config = dict(
    dataset='phrases spoken by 400 fixed synthetic voices',
    embed_dim=128,
    nesterov=True,
    warmup_steps=680,
)
Rows from block 4 of the text encoder of a small contrastive audio-text model, named by matrix and row number. Rows with one number belong to one neuron. Each number is 500 + 25 x the weight over its row's rms, rounded and kept within 0 to 999. All counts start at 0. Numbers have three digits each.
Before each neuron's rows are labels from the 100 texts, of 14848, where the neuron reaches its highest value: "tokens" is the input token at the peak. Only what is clearly more common there than usual is listed. The data: phrases spoken by 400 fixed synthetic voices.
# fc1: MLP up (text_encoder.blocks.4.mlp.fc1.weight, 1024x256), inputs 37-73
# fc2: MLP down (text_encoder.blocks.4.mlp.fc2.weight, 256x1024, transposed), outputs 37-73

tokens: "boy"
fc1.457:505528500532502504553499531532515495564466467503445501498531456483508491516497489547445509507495501453530444459
fc2.457:511552476520501502524492520511540509562502464488498510535511515519480482515514540532436470494516495496503506510

tokens: "ball"; "four"
fc1.63:511466511482517507487485508544487487490502516536526540524495526514494461507474504455510508461506460453468517488
fc2.63:529453475454522515478494538489499550508505527553534506546494488549518530482495494522526524480509484477465487489

tokens: "chair"; "change"; "judge"; "child"
fc1.534:504496513498474506543488499511506533514541497503483484484511522480510479505466538511474469515517531453481477543
fc2.534:490479510464458552463540517515479552512502476478444515525545509511520499487507437477498476516532491475482499536

tokens: "seven"; "sailor"
fc1.598:473488521507517500457455490513504533500547515468550491447523473536477526492538493500514538454512507544540494462
fc2.598:465500495513513506454486466513517507502511500485555527489565534515514473510541531537522507445470531513504487517

tokens: "good"; "go"; "send"
fc1.557:510515524491491504537499516549493547512518526489518507515569516561487525515480538521496520448508523488514519505
fc2.557:478514492470493492483509509501526516534506491503503495506535525535479473547466541542529496457495484513496481530

tokens: "shiny"
fc1.689:522517508519519495549513564491516506498511481480466535522519471489531518523541490519495540462468506523476498509
fc2.689:497512474543526531525471531487506503527482485468487536540507525529513500520494494511450535488501489557511476518

tokens: "usual"; "wheel"
fc1.685:495498509515549533493535483488507473458542480496446491475489515495488468501530473504489552460493511512518520525
fc2.685:503507505523552508487511461496516489475521471501436463479500523508465486495558508515495507500476537520511524516

tokens: "go"
fc1.32:511502512465472497483497501542522489521511500538504512472524513520511478477512482512504509488552479513512449476
fc2.32:529509486468468514494490484528515516494533463518519507540494525470505475479484497493474473480504476506491405494

tokens: "cold"
fc1.477:540462531490524539469462502544518488449468479513492509477476514482513473503498511429491505504517508512485522475
fc2.477:519464522487499509517463500538498519467447478543509485484468491448493518489485521466446489524497515478527534506

tokens: "car"; "on"; "farmer"; "volume"
fc1.464:512503493423487491485490475518489461501476507483525488508553497480514515537508457493513459476504490493480460524
fc2.464:520506470459503464447467464491483451474469483479554503515525495469557549507489503499510486468514498530499465543

tokens: "quiet"
fc1.697:451474483530495485455532479478534495467472526503523509489500495470519514470553510497484494493528491499504475533
fc2.697:523504466485511463520464476498468511487565496502527480490491500501523552519505526502476485485496485442524494491

tokens: "up"; "above"; "cup"
fc1.565:481501480497508486529511483510509536552550484494474489496481454541506457511495526522489538497528511447515518486
fc2.565:496493484512491489549510502492514526530481501467476494509499446537526521527458518497520540493503578475527454480

tokens: "ran"
fc1.575:479524482496539482490538476451542490487519470491499484458509497562501459465463489496487510510511495493521500511
fc2.575:521570438476454508507531469497559490467521533490466489481503455539504503489514502485497520513490503496518523500

tokens: "close"
fc1.385:512469528535478498504519508550481504490510483494470481471483518479491491508486512514487457523546473512485552488
fc2.385:509511534519521512480464519477502509516477509495463477521521530428496459490514525520478491504489487487510510492

tokens: "garden"
fc1.755:496489477515499509491496495489477491512514533555489524505494504539476456481483516491489524475519544490516497472
fc2.755:478472513500518486472501479515483526538491501541519539516512535538487520515499490518495509487518498520470472472

tokens: "friend"
fc1.127:498436544526521505485477461514480527494508478512441494471446443510507488518489521508468460471522488514545499505
fc2.127:507462559476485500510460503536493488499512466517480512515486499514506507457528455473502499507499500503513511494

tokens: "lower"
fc1.650:481493516517490510497477538519501519522507516478521506496504503482489457461501499494477526490479491487495512487
fc2.650:505526487527497453466449519506484523505460515522523501493551510509498517488555485492487529540495493490517533497

tokens: "cold"
fc1.126:496531518448580496477491501458464498513478509508473498448507497485518491557476528503444535496487444492513491540
fc2.126:512502519478466502525511491511517502497500487516523517467511530482516498527513508495487504527517535479461538481

tokens: "quiet"
fc1.744:519470531549514469494466493504491446450517511527524505541468512466485534499507472486478530537477506512563491503
fc2.744:523498546520500464516446474498507510527466449487485499497477496459495536454483524486476460486460511520511541507

tokens: "king"; "stone"
fc1.28:462496505499531551507502499526495481544500495499530536467461491475526495506506448494501509530504500482500505485
fc2.28:517453496551531515521514449517487512535524463533518536505449493488532531490527474554524515534497527538470505517

tokens: "five"
fc1.605:479443488510478478540474490539541507498521502541513511464486504487543477516501483498533485506515507512489542494
fc2.605:497481512513495490515498462521554536559511514513493453524476485557497496484521518500487525530483503488495533452

tokens: "shop"; "<end>"; "our"
fc1.465:481491506504467508502475467484488470504533453515582470487468488515484510489474503521472499526529519473510485476
fc2.465:505520553497469548480538498503521537503492502516522506486485522508515499527513494458513486501484526497490479487

tokens: "yes"; "is"; "a"; "left"
fc1.726:457501463491502509515486558518512476491530474487495536532526500511537532520544490507503517463490519565513503485
fc2.726:491522497526489506511448496512494505478493508504504542515535495527514512540481501506477480484459506512484561481

tokens: "road"; "warm"
fc1.344:541522508505484516549569454427520515508521486486550495490498497503534503470514487489480495518494512499509521460
fc2.344:516498492460590498541570440494526539516546487500494489465503509475494494429502496468500501530490499507505519490

tokens: "where"
fc1.165:470553433499462475531460535485451524477530484518502531516514505495508544561521558476527510516504497466448521491
fc2.165:519505487454533488515509537479496499473545501536469523471467516485531536482523515523458486540508529429477504494

tokens: "up"; "sang"; "warm"
fc1.450:503478515489464469472478532495528488514497489498524507502502522524551519502486476523523515482483507483473513463
fc2.450:507481498464496503482570465512483512516502511498517488465533491543515490498466491507501467498524476431519498480

tokens: "orange"; "volume"
fc1.49:492471511496452525515492509485456471500514515478490539483485502521475484534526557473514490532481496526494581548
fc2.49:523516483565492527466476504531491556521476505528499489534512541465527538544518500486543506543521484497488483499

tokens: "usual"; "lower"; "measure"
fc1.65:501535510527470463465481512497430538512477496452491507494529492477507500483460489503465513508508507518490505512
fc2.65:522525491528491504473470532501461539500484480475488493486485542472461533495506488549513508505481509507505503476

tokens: "ran"
fc1.657:498533457523535495497546491423550510504535484500514512486543527514479497526541493478462483505524486496496518469
fc2.657:546519486526509528491512488480505528450510505497517497507533486526496513502524476479496490461508475481525517493

tokens: "boy"
fc1.765:532480482522517522497501525490482491501543491489478521549481466496480559513491477559452479515535510475506501471
fc2.765:523508485503503511496506488530509509498492481496471509522526505516468487552523499506491504540491509536487474479

tokens: "quiet"; "letter"; "red"; "good"
fc1.644:416469529522475475538502454518505529488500446447504483476486509513503545542500528561477499551485513496483490489
fc2.644:481562471538510504507503493575499518465505487485514484495504470484445519493531486535504496521517469482513521502

tokens: "yes"; "threw"; "this"
fc1.230:526472480507519457513481552504441507504476491518522537541522492534522451485458485489507513522537497504488480508
fc2.230:473483511494540449527498514487501520565498471489529466528497493524524460489515480521518471498500533521483494501

tokens: "seven"; "zero"; "start"
fc1.520:525497513531508536455504494523494511482538493509503517463536489503470530472517485502467506460472495485523559498
fc2.520:515485488537495538512526555516538486451545495506510497502513521505453514497535510513478538445461496487528477486

tokens: "point"; "quiet"
fc1.209:503519519559515491496476467484482484472523475565480489520510498489517515500439485492490510505522499527492517521
fc2.209:496561493540489516507498481505520523510550471466514514497512462507519539472457493476482502491480483475478503460

tokens: "garden"; "by"; "under"
fc1.667:503470459493524457520482541505518535509517501539542538479490521507495461492485475482517483471508526490500517492
fc2.667:498459474546510472535488509569530548493526471503467526498471490481483472472484507469521521462472512505528506511

tokens: "again"
fc1.133:481516486516534503478482501471531427473475489456538461562509516453523474500451472521504514501497510492519538486
fc2.133:482494503500502486497514519513531461482480540512540478514469519496492511543549473504547475538489526511516541483

tokens: "friend"; "ran"
fc1.11:430492509480529524542492467477514487532489492503471474456457499518478510485485507561525467536476522512552552509
fc2.11:471488500470528511552527471494554508503513473513508474474509504529468461519495514507535503552492489476552483534

tokens: "made"; "cleaned"; "green"
fc1.439:520477519523519477533440466490429499491506500478491436457520485479469514518531514522499493484503488489519515525
fc2.439:533536526493496458512511518490441515502533531492495454479486451485499526523500519513462486491492538516492505486

tokens: "five"
fc1.144:540476520512507472519479520498531498494512503538520434517450482470543511486510483489568543511507524516547481495
fc2.144:526490492503460497491503520475503484474527498514520461511440525442533505466501499456524520490517492516512498484

tokens: "shiny"; "wheel"; "volume"
fc1.507:506508541518554541454517480509493520512501521490501503537492525498532509523526578505508492452515496503513519514
fc2.507:537499478475520495504499491520567489532494466508449523524493513519522505467497517528536516436483467560521560539

tokens: "shop"; "up"
fc1.485:468500505501473503483482539536507478472528498449530524453527505481511494531453505523482480527528504494449475539
fc2.485:538516477496494509479499506542578526488513513495511533472526533468482502544464530482489488470505500544499502494

tokens: "girl"
fc1.496:527478516500522515473517511479503432483533443508521532507445523482505463498519520512553490499493529524516511502
fc2.496:521496488506483505494491545473480463493557507510523511476464504510493492564512516471578484538496510480486516514

tokens: "garden"
fc1.518:509485504446494515506462491514539499477521521478452495488467497526486484489496498483527460465491496513516504489
fc2.518:503486516452489522521477513514487539495515476507481518473466488503526495496482475496546534499546453501469480468

tokens: "cold"; "cup"; "car"; "coin"
fc1.758:475501505512549488484456479423485475479471508519550510455473483492488510531481481549440490482522524528527492470
fc2.758:514482514483514512481479512510497557525487452520494518448454528504448499503476499477478537505479504450493517480

tokens: "road"; "friend"
fc1.234:528508515508559493565495470461539517460500478506527467471522472444500492473478476512535466503489494501488524504
fc2.234:489537504508520470533491490490541545510476507449535488507548510536472481537467512457523474518505505476497510488

tokens: "good"
fc1.94:529531507519454516495491514530539496515505515509510496529503477516489512499482525532448499522514501481514491507
fc2.94:538503499516462515504504520542538526476495486529497530532542515522516499486501503524446481518557500446513446504

tokens: "orange"; "back"; "bag"; "holds"
fc1.603:486502516495464490532522504514497471481509501528495499516471563526517509519482506535509498481520509504493524500
fc2.603:469515541543496518462505501527484432509465527502455521525494544503498492489526526512510477489526493497529511470

tokens: "shop"
fc1.231:503515521455554474493502487487550461510482460488551479468481476458474544523513553489488454476495527517482453513
fc2.231:526478512492513486500447551521536517519506476524501474500457493455513512512510477487460468501498477471522451498

tokens: "chair"; "child"; "show"
fc1.75:483452532516500540494509481549503516501497458483479486501515496526491489516459502492497517479488495512508493527
fc2.75:499487530488528524477498498504497539525522496474451508500543539509474474480536497505505498490487494484493464521

tokens: "usual"; "moved"
fc1.336:499508573547525499500515478569462501534513553475477458462510514491453524523516531516505532498455501464499529509
fc2.336:494538540538524516511512492548421510506492485515433480484503507485438504513517530540561492470489514478490497510

tokens: "ball"
fc1.187:484432516515483500511493431506501462505427491511466508495462465481519476491462475519502467496504482464453468475
fc2.187:484461500488517532453435447526509473506487535480523488489466497505531513513483521503514487503518466501504482484

tokens: "lower"; "lost"
fc1.220:525515473525492506517513542528508500482468508535507511484494481457542531476476513494454516531454478478527492512
fc2.220:488523483535514510502532507473493503541467476530552520510486476501496543482480533527490455487445498518518526502

tokens: "ran"; "go"
fc1.204:511457492470493513488521545490498475542482508458477492474519489503492521544504454519467514495506496521530511502
fc2.204:479492496536498482536528521494489481512459499499506539541507516528526547525450497498463502522491436499501550534

tokens: "ball"; "by"
fc1.666:468504492512552534476498482514504522503549473485537500480499487521536499490490454531490478464495473413529458470
fc2.666:514436471503497516504524476488493518523572475503530488505503488509510474446523502458485525454449491465498495478

tokens: "me"; "please"; "we"
fc1.92:547493448491483486473505553542460497510503515554486500467499478486446529472485508495517476492503512511518515518
fc2.92:529473483509482489484561534473498552517492508511523519507483502505483489456550503463551516494493485499505521488

tokens: "king"; "kitchen"
fc1.425:457479469451491531544482503491444543514513466458537504474487461473487477511515508497444513496493522473476488466
fc2.425:465514487461496527536446531530467560523503513473536533533472473499503503470498476487450538509507507480473538458

tokens: "orange"
fc1.705:495489516450465456491540457528497523508527485485554509503486528483498544468535519457525525478546511509490490561
fc2.705:500508508440503477481526481504501552492552524526544465512463504454497511449498493443499488504484463472487508508

tokens: "made"; "eight"; "round"; "light"
fc1.88:497513474511491534517548505475459488508479480494511472469506540496465512502569516498495495511513486471488461492
fc2.88:481540485511487510500544490498484497540510520492471475488531554491446471468482541524488479498521526505496505495

tokens: "yes"
fc1.540:549493493533495499523451488494460492473491490491484513493532505540540507516480486516492508470518478486536493498
fc2.540:499503467546481443517512528489454475516525471493540495526514497533555466569486515513512468478492528505496500534

tokens: "five"; "book"; "phone"
fc1.549:507494519512487463533500487485512490555508484512501486493511530473513515468503501519499516522503520489494484529
fc2.549:541457549442511535527530519493480521536537509523458486495508484480508452520510484467452518514503536465528506483

tokens: "lower"; "zero"
fc1.374:497481488466512491507515522538514510505482526486520490510534493526506500545496527475474508527460477472499506487
fc2.374:537496488451503485499540502525498449477493504488518528493526511465500521500534504511461511527501523490531528470

tokens: "girl"; "bird"
fc1.21:511500515484471480557488533506531510539471469484501427508499463463543504527474530516558483507488470528507512496
fc2.21:551504464465495508510485501530490521474509488532506504512499510474478540531495526490505471512482529509522473486

tokens: "lower"; "yellow"
fc1.419:532507520478485494521477487449542492475484494493466506434480505481485523514491510492446509513479486506512470481
fc2.419:539539497481499508521510504468469492479484512484503539535514511505488493469523462565490480530543501487513512505

tokens: "his"; "hill"
fc1.623:516478492457490562506518522503530485497512500467495485529450437486464466459446500519501488534527506519479486525
fc2.623:502531491483497508511470496485530507485542523494531468537513462526507486504509533506525512507522494532507443519

tokens: "quiet"; "clock"
fc1.570:516500489556505479484496482549440478507503508495521492498508505461469481474464512512513521494497550510469482486
fc2.570:505520516521514513525479481511507503517525514484546499465499549442507443468507507536440476491509535515547480488

tokens: "close"
fc1.276:539504528477478461516477496539477461472456483503490503511509472521488496504504480504474491532543541556485488499
fc2.276:489495468515570424536503485522507514493497505545471520522499533464512489467527482531439457515500515523505499482

tokens: "yes"
fc1.672:495508492517486487496528554501466488517490498477518557510502522499544517516494439554483484462461484495510503479
fc2.672:490495485528491516522518552459485484476489495486543499533480495533545486533516496530480507458505506480483505487

tokens: "point"; "repeat"
fc1.232:472501517556477484502459510521507488472534530555536506538509511519531530535469507468540450485523495496521500485
fc2.232:505505509563473498522488533472487529486523485513527485500494477528501527494443503462512500493483459477503471482

tokens: "ring"; "one"; "in"; "nine"
fc1.357:501516521539497505504490497484473478505514504500480465524539527481526539520515464517478531534488492545498472457
fc2.357:530455520513473486543539452523502505548506456537475474495473504497524505508511501493455479493485537490529500456

tokens: "friend"
fc1.716:511541516554500487498482489511481505451494547508519488463475508469497483479530514547542470510503510479512500464
fc2.716:496476511504533490541464479499527501492497522491515496503481484480498479493503489556493498510497488524497528513

tokens: "his"; "painted"; "eight"
fc1.532:503505489503495569471531517502525489478538487476540497489474423476499481461519458548500511499515525464518499535
fc2.532:470518483545432507469518488482519530423489497464535514444468501490487461473531491491478544481492510483513492509

tokens: "point"; "boy"
fc1.70:502517515551487500537481519448497491522536496473489502490545468488466515491467492485485534506459462489526470470
fc2.70:533493506562523485529465507470525474531563494499512473537498483531464547509498509510468524515491475491530448471

tokens: "boy"
fc1.1:499502486571481508504534530507515517513547488458479493528488469531470526527532496502500465513485454497517464508
fc2.1:500515547521492546486517538527535499503525500507549490585480476533465490507478473511465461488475471538494475507

tokens: "friend"
fc1.43:477455524532485566522484493509496523502506502503484488439495474506506461512524495556530435567492512517539494503
fc2.43:497449531486542523569504492470579497482482476481503485482495468492482481523508498515526479560487492495516530502

tokens: "seven"; "the"
fc1.379:536506486486460489463493511472513494509486511477515471492513493525435501497493471498522547506555482504512522505
fc2.379:509545503498487503469487484535518478506540495498465542468480500531514522521489445497491548480513470492507456467

tokens: "shop"; "pushed"; "fish"
fc1.405:552512472484529531470498512489551483508505539502563534493506500502547499463495536516485482469496504519500529484
fc2.405:542522489496516529435452481514535499513487549524503482507495532473503460473471520483523449489508496524508547506

tokens: "ring"; "road"; "zero"; "in"
fc1.312:443511504492514476563554504497481504544503483494515487532537522484554510512481462467489539500469508508497499495
fc2.312:490491523505548464475586508533492505536523503540523478471495512499502507507534524473468528501500489485510494481

tokens: "up"; "jumped"
fc1.305:480485529474477518475510534514453520519518514500469500525509492463530524522487507547509462479472510459519464521
fc2.305:460510489481488487500531509511515479560489472514533474508479572469523537512501514508491524503506474536486510529

tokens: "ran"
fc1.292:443478503455485524525522439466525473521470486522518540508478477474516431528512471549510472555478497509517496510
fc2.292:494457548516488504536501486499497504547527482481507484482487493500519480491532514512485505537504497496494550477

tokens: "road"; "up"; "dropped"
fc1.583:467489529460534504499516529478500534494494490444470509482528512504548526507479509533452478494510497484517492484
fc2.583:471489504420510509532558490472494488511493484496487532490501528506545514474473546493491513520523508499528511477

tokens: "go"; "show"
fc1.687:534492489475465500492457494474515494534522458510466534523496522539562502520494477525514491509488488490525519539
fc2.687:530455479505471503508468542524524493500498475481502517505534556478533504469469460535452491477491512487526520511

tokens: "garden"; "black"
fc1.699:462490503478546501488491476471517505496532489495516571502495540530489516526513495484520529472499543486484464483
fc2.699:493495480464545487429506490512502504491496532543475538482488512486485488509500503474529550483504524526483468528

tokens: "yes"
fc1.37:530485481489498470490451454535508506515449468510539527501543502549491509536472522499476485491454529543463545520
fc2.37:496493512529552478560484504516488522513473489465525526519518537525526492511507498492525506516509495495474493505

tokens: "chair"
fc1.30:535515421483497536485502485498496494537506460503492502480535492470465506498487501477500505517532505492482519509
fc2.30:463475506489539529524519528483530539462468483535488501490554509529473503512518490482568467560504520492466467485

tokens: "car"
fc1.560:501461494513510532507476492491472470492490450520514555484468482466466571547484489534524496482523516500497494502
fc2.560:531535514513559500524458495490492476480524510513507526467461497462493505540511479492507506498501540497492462480

tokens: "car"; "coin"
fc1.391:522488550471526498467473496503492496518470483534498482524502555445506511532482504481520519481477473504475500492
fc2.391:521520539493507523493475505531448517518452505522504512521473504486487530538503489458507543500483440489514489498

tokens: "ran"; "bag"; "lamp"
fc1.268:501510459507501487501546521501526485514501496499485498480526546513502471517479504426522502524479488537468461464
fc2.268:524506493507536445505526536524506455473501556504492470451511515512521510495514483514502493511494503549482445488

tokens: "go"
fc1.139:518463497492497523510491520482523508512515502497501461490508503459520529516440521499477493505526490478522436525
fc2.139:501479474523533525531536495520472557498518475486508490468490502484502506507475443507452473517544517475502441515

tokens: "orange"; "village"; "bridge"
fc1.681:518476504455466509512490497530503521525437511467515504517500523517559513506476487564502495476487500525508513455
fc2.681:488503544508470472447485519517502523518500566534516475512508485530487483485522481524531489458504496519543500481

tokens: "boy"
fc1.173:504498516505518492557551546481507434478531523470488486542529481455515524433499523520510524499512515511467513471
fc2.173:512484474525564498488485585455508470518525491469495455525497492498473490515498525537493543524532490474508505487

tokens: "where"; "weather"
fc1.660:488523439526481537522509555584447510472480502520536571495515455511521495475485530474546552527498505484467505493
fc2.660:497534440489513496507469547505485491450509502534514556499478478494521508506536551492489537510528491469486498541

tokens: "quiet"; "cleaned"
fc1.3:493509519487506537480491430500505489510501500464538476492472483443482489453497555465490514492495535516483491477
fc2.3:526529471484509499508485506566478505529513512502455500540477508488473474500544472461415485493459505482505500480

tokens: "road"; "good"
fc1.27:495531545504497470497501513539509482515485477493492491519531503478531474509525512456511470507480537491499522497
fc2.27:508519537473523450534468517509517491480468486484491537535499523460503497466514534499518488473503532479526494534

tokens: "cold"
fc1.245:478509480489535493453532551495511500488478476544540533495516475532475513487498541483425501547501492455517473478
fc2.245:458509506498533528509558555569536479501452516509540531553532511509479519452489528533489507507484511515518507526

tokens: "ball"; "door"
fc1.720:506481509477518517492499450526488520544509550474523484467523524482522475484518520537464474462505479458465474511
fc2.720:522508495494475488472500515525512505527509545483512536515524549509484504457507509479483491456463487490493474534

tokens: "ran"; "round"
fc1.712:455529505511490551492501465473535475469484524513491494532553523497476573505481519483513503517507510525511494478
fc2.712:490507512477514481514559453519512474546482490473523477463502497453533445469463480500510521542483491508539482504

tokens: "ring"; "orange"
fc1.265:519537512461517509506530465539500469542496518465526519512511552546482526510518444488518536537510489505463544497
fc2.265:527501538486529466516530508512515499529505547516500501501489527522471510507467465486528530522498488514509497455

tokens: "seven"
fc1.513:520444512499462503509510518449466496509498552484513489482472488543518468508477468481503555459527501506499540466
fc2.513:454552488508471499491499504441525535480510484487475515437462492583505507466494477506510556507533493492492517497

tokens: "chair"; "kitchen"
fc1.77:507550533485462509541505481487530499475553459478480545516538500490516474477472532474505480489509495495467505494
fc2.77:487516500479473476506538535471530507519560446507490529499557496508499482468469546445529479530544504513486508505

tokens: "cold"; "clock"
fc1.396:469479550466522513514497484521512452476502493505551488508478475461509509491468515489477540508543528518493505501
fc2.396:509516509477523459501468536526499536516500508516470531484482512480490474524497495471472541494486552521525565503

tokens: "girl"
fc1.470:522487506522496516516485495468481471477500447523525535459472504475473475471488491466537477503464528504531477506
fc2.470:537504501529517492526476527504468473485533476527526517451449521474489516514467510471523505536515523486484487499

tokens: "king"; "key"; "book"
fc1.606:490524479472506491511496474482489511555482503501551503485471493496519521494503479518475532501547516463512505424
fc2.606:531538503465498528461507500499503538489494485516517515500464548522522477529522461486508519594507522466468509499

tokens: "me"; "we"; "again"
fc1.327:510486461502487479434522512494503454507504493482481501498475540507499491500473490489519453550487473500503490495
fc2.327:516484476498535501491488463485487498548439518488554451506506513493515526526511533501541494471490448524503479511

tokens: "friend"; "found"
fc1.488:526497516497512469544451473490476509431469481545491438528466478477507507504544516491473454542512468524511508517
fc2.488:529484529471511509515472490482460530528498528502457463502458499460513518476469490473492479472496470490481531491

tokens: "ball"; "boy"
fc1.114:509471485508518532547482493531520472549505496465460458487516520480503518533528461510503519468484486490481462505
fc2.114:486485505529492509493530479500453530520556478475508536498497501490531508516494495498482540494469495484515492444

tokens: "shiny"
fc1.153:550498519512497515521481472506508482488531473538523517507486497538511518504476548511502499484479480549490489452
fc2.153:565489528498515533502452541494510518506541484504507494510501537465519470532459553474508482476474475526502508449

tokens: "ball"; "small"; "call"; "horse"
fc1.329:494502472500510489497516463552459501534480522478511504464438487492552501464498497465481479492473508441508476490
fc2.329:505435487490530493479473502525456488495505546479517484479477533512507476480490469517470480484504487483496486514

tokens: "garden"; "by"; "beyond"
fc1.272:477480504481518482492488490518524512503477519533506494531491533556539510502509528488503501467465545506488488462
fc2.272:500471476507515463484504505527522545498525494502477498505537515545452480501492490504543534454481485521513467484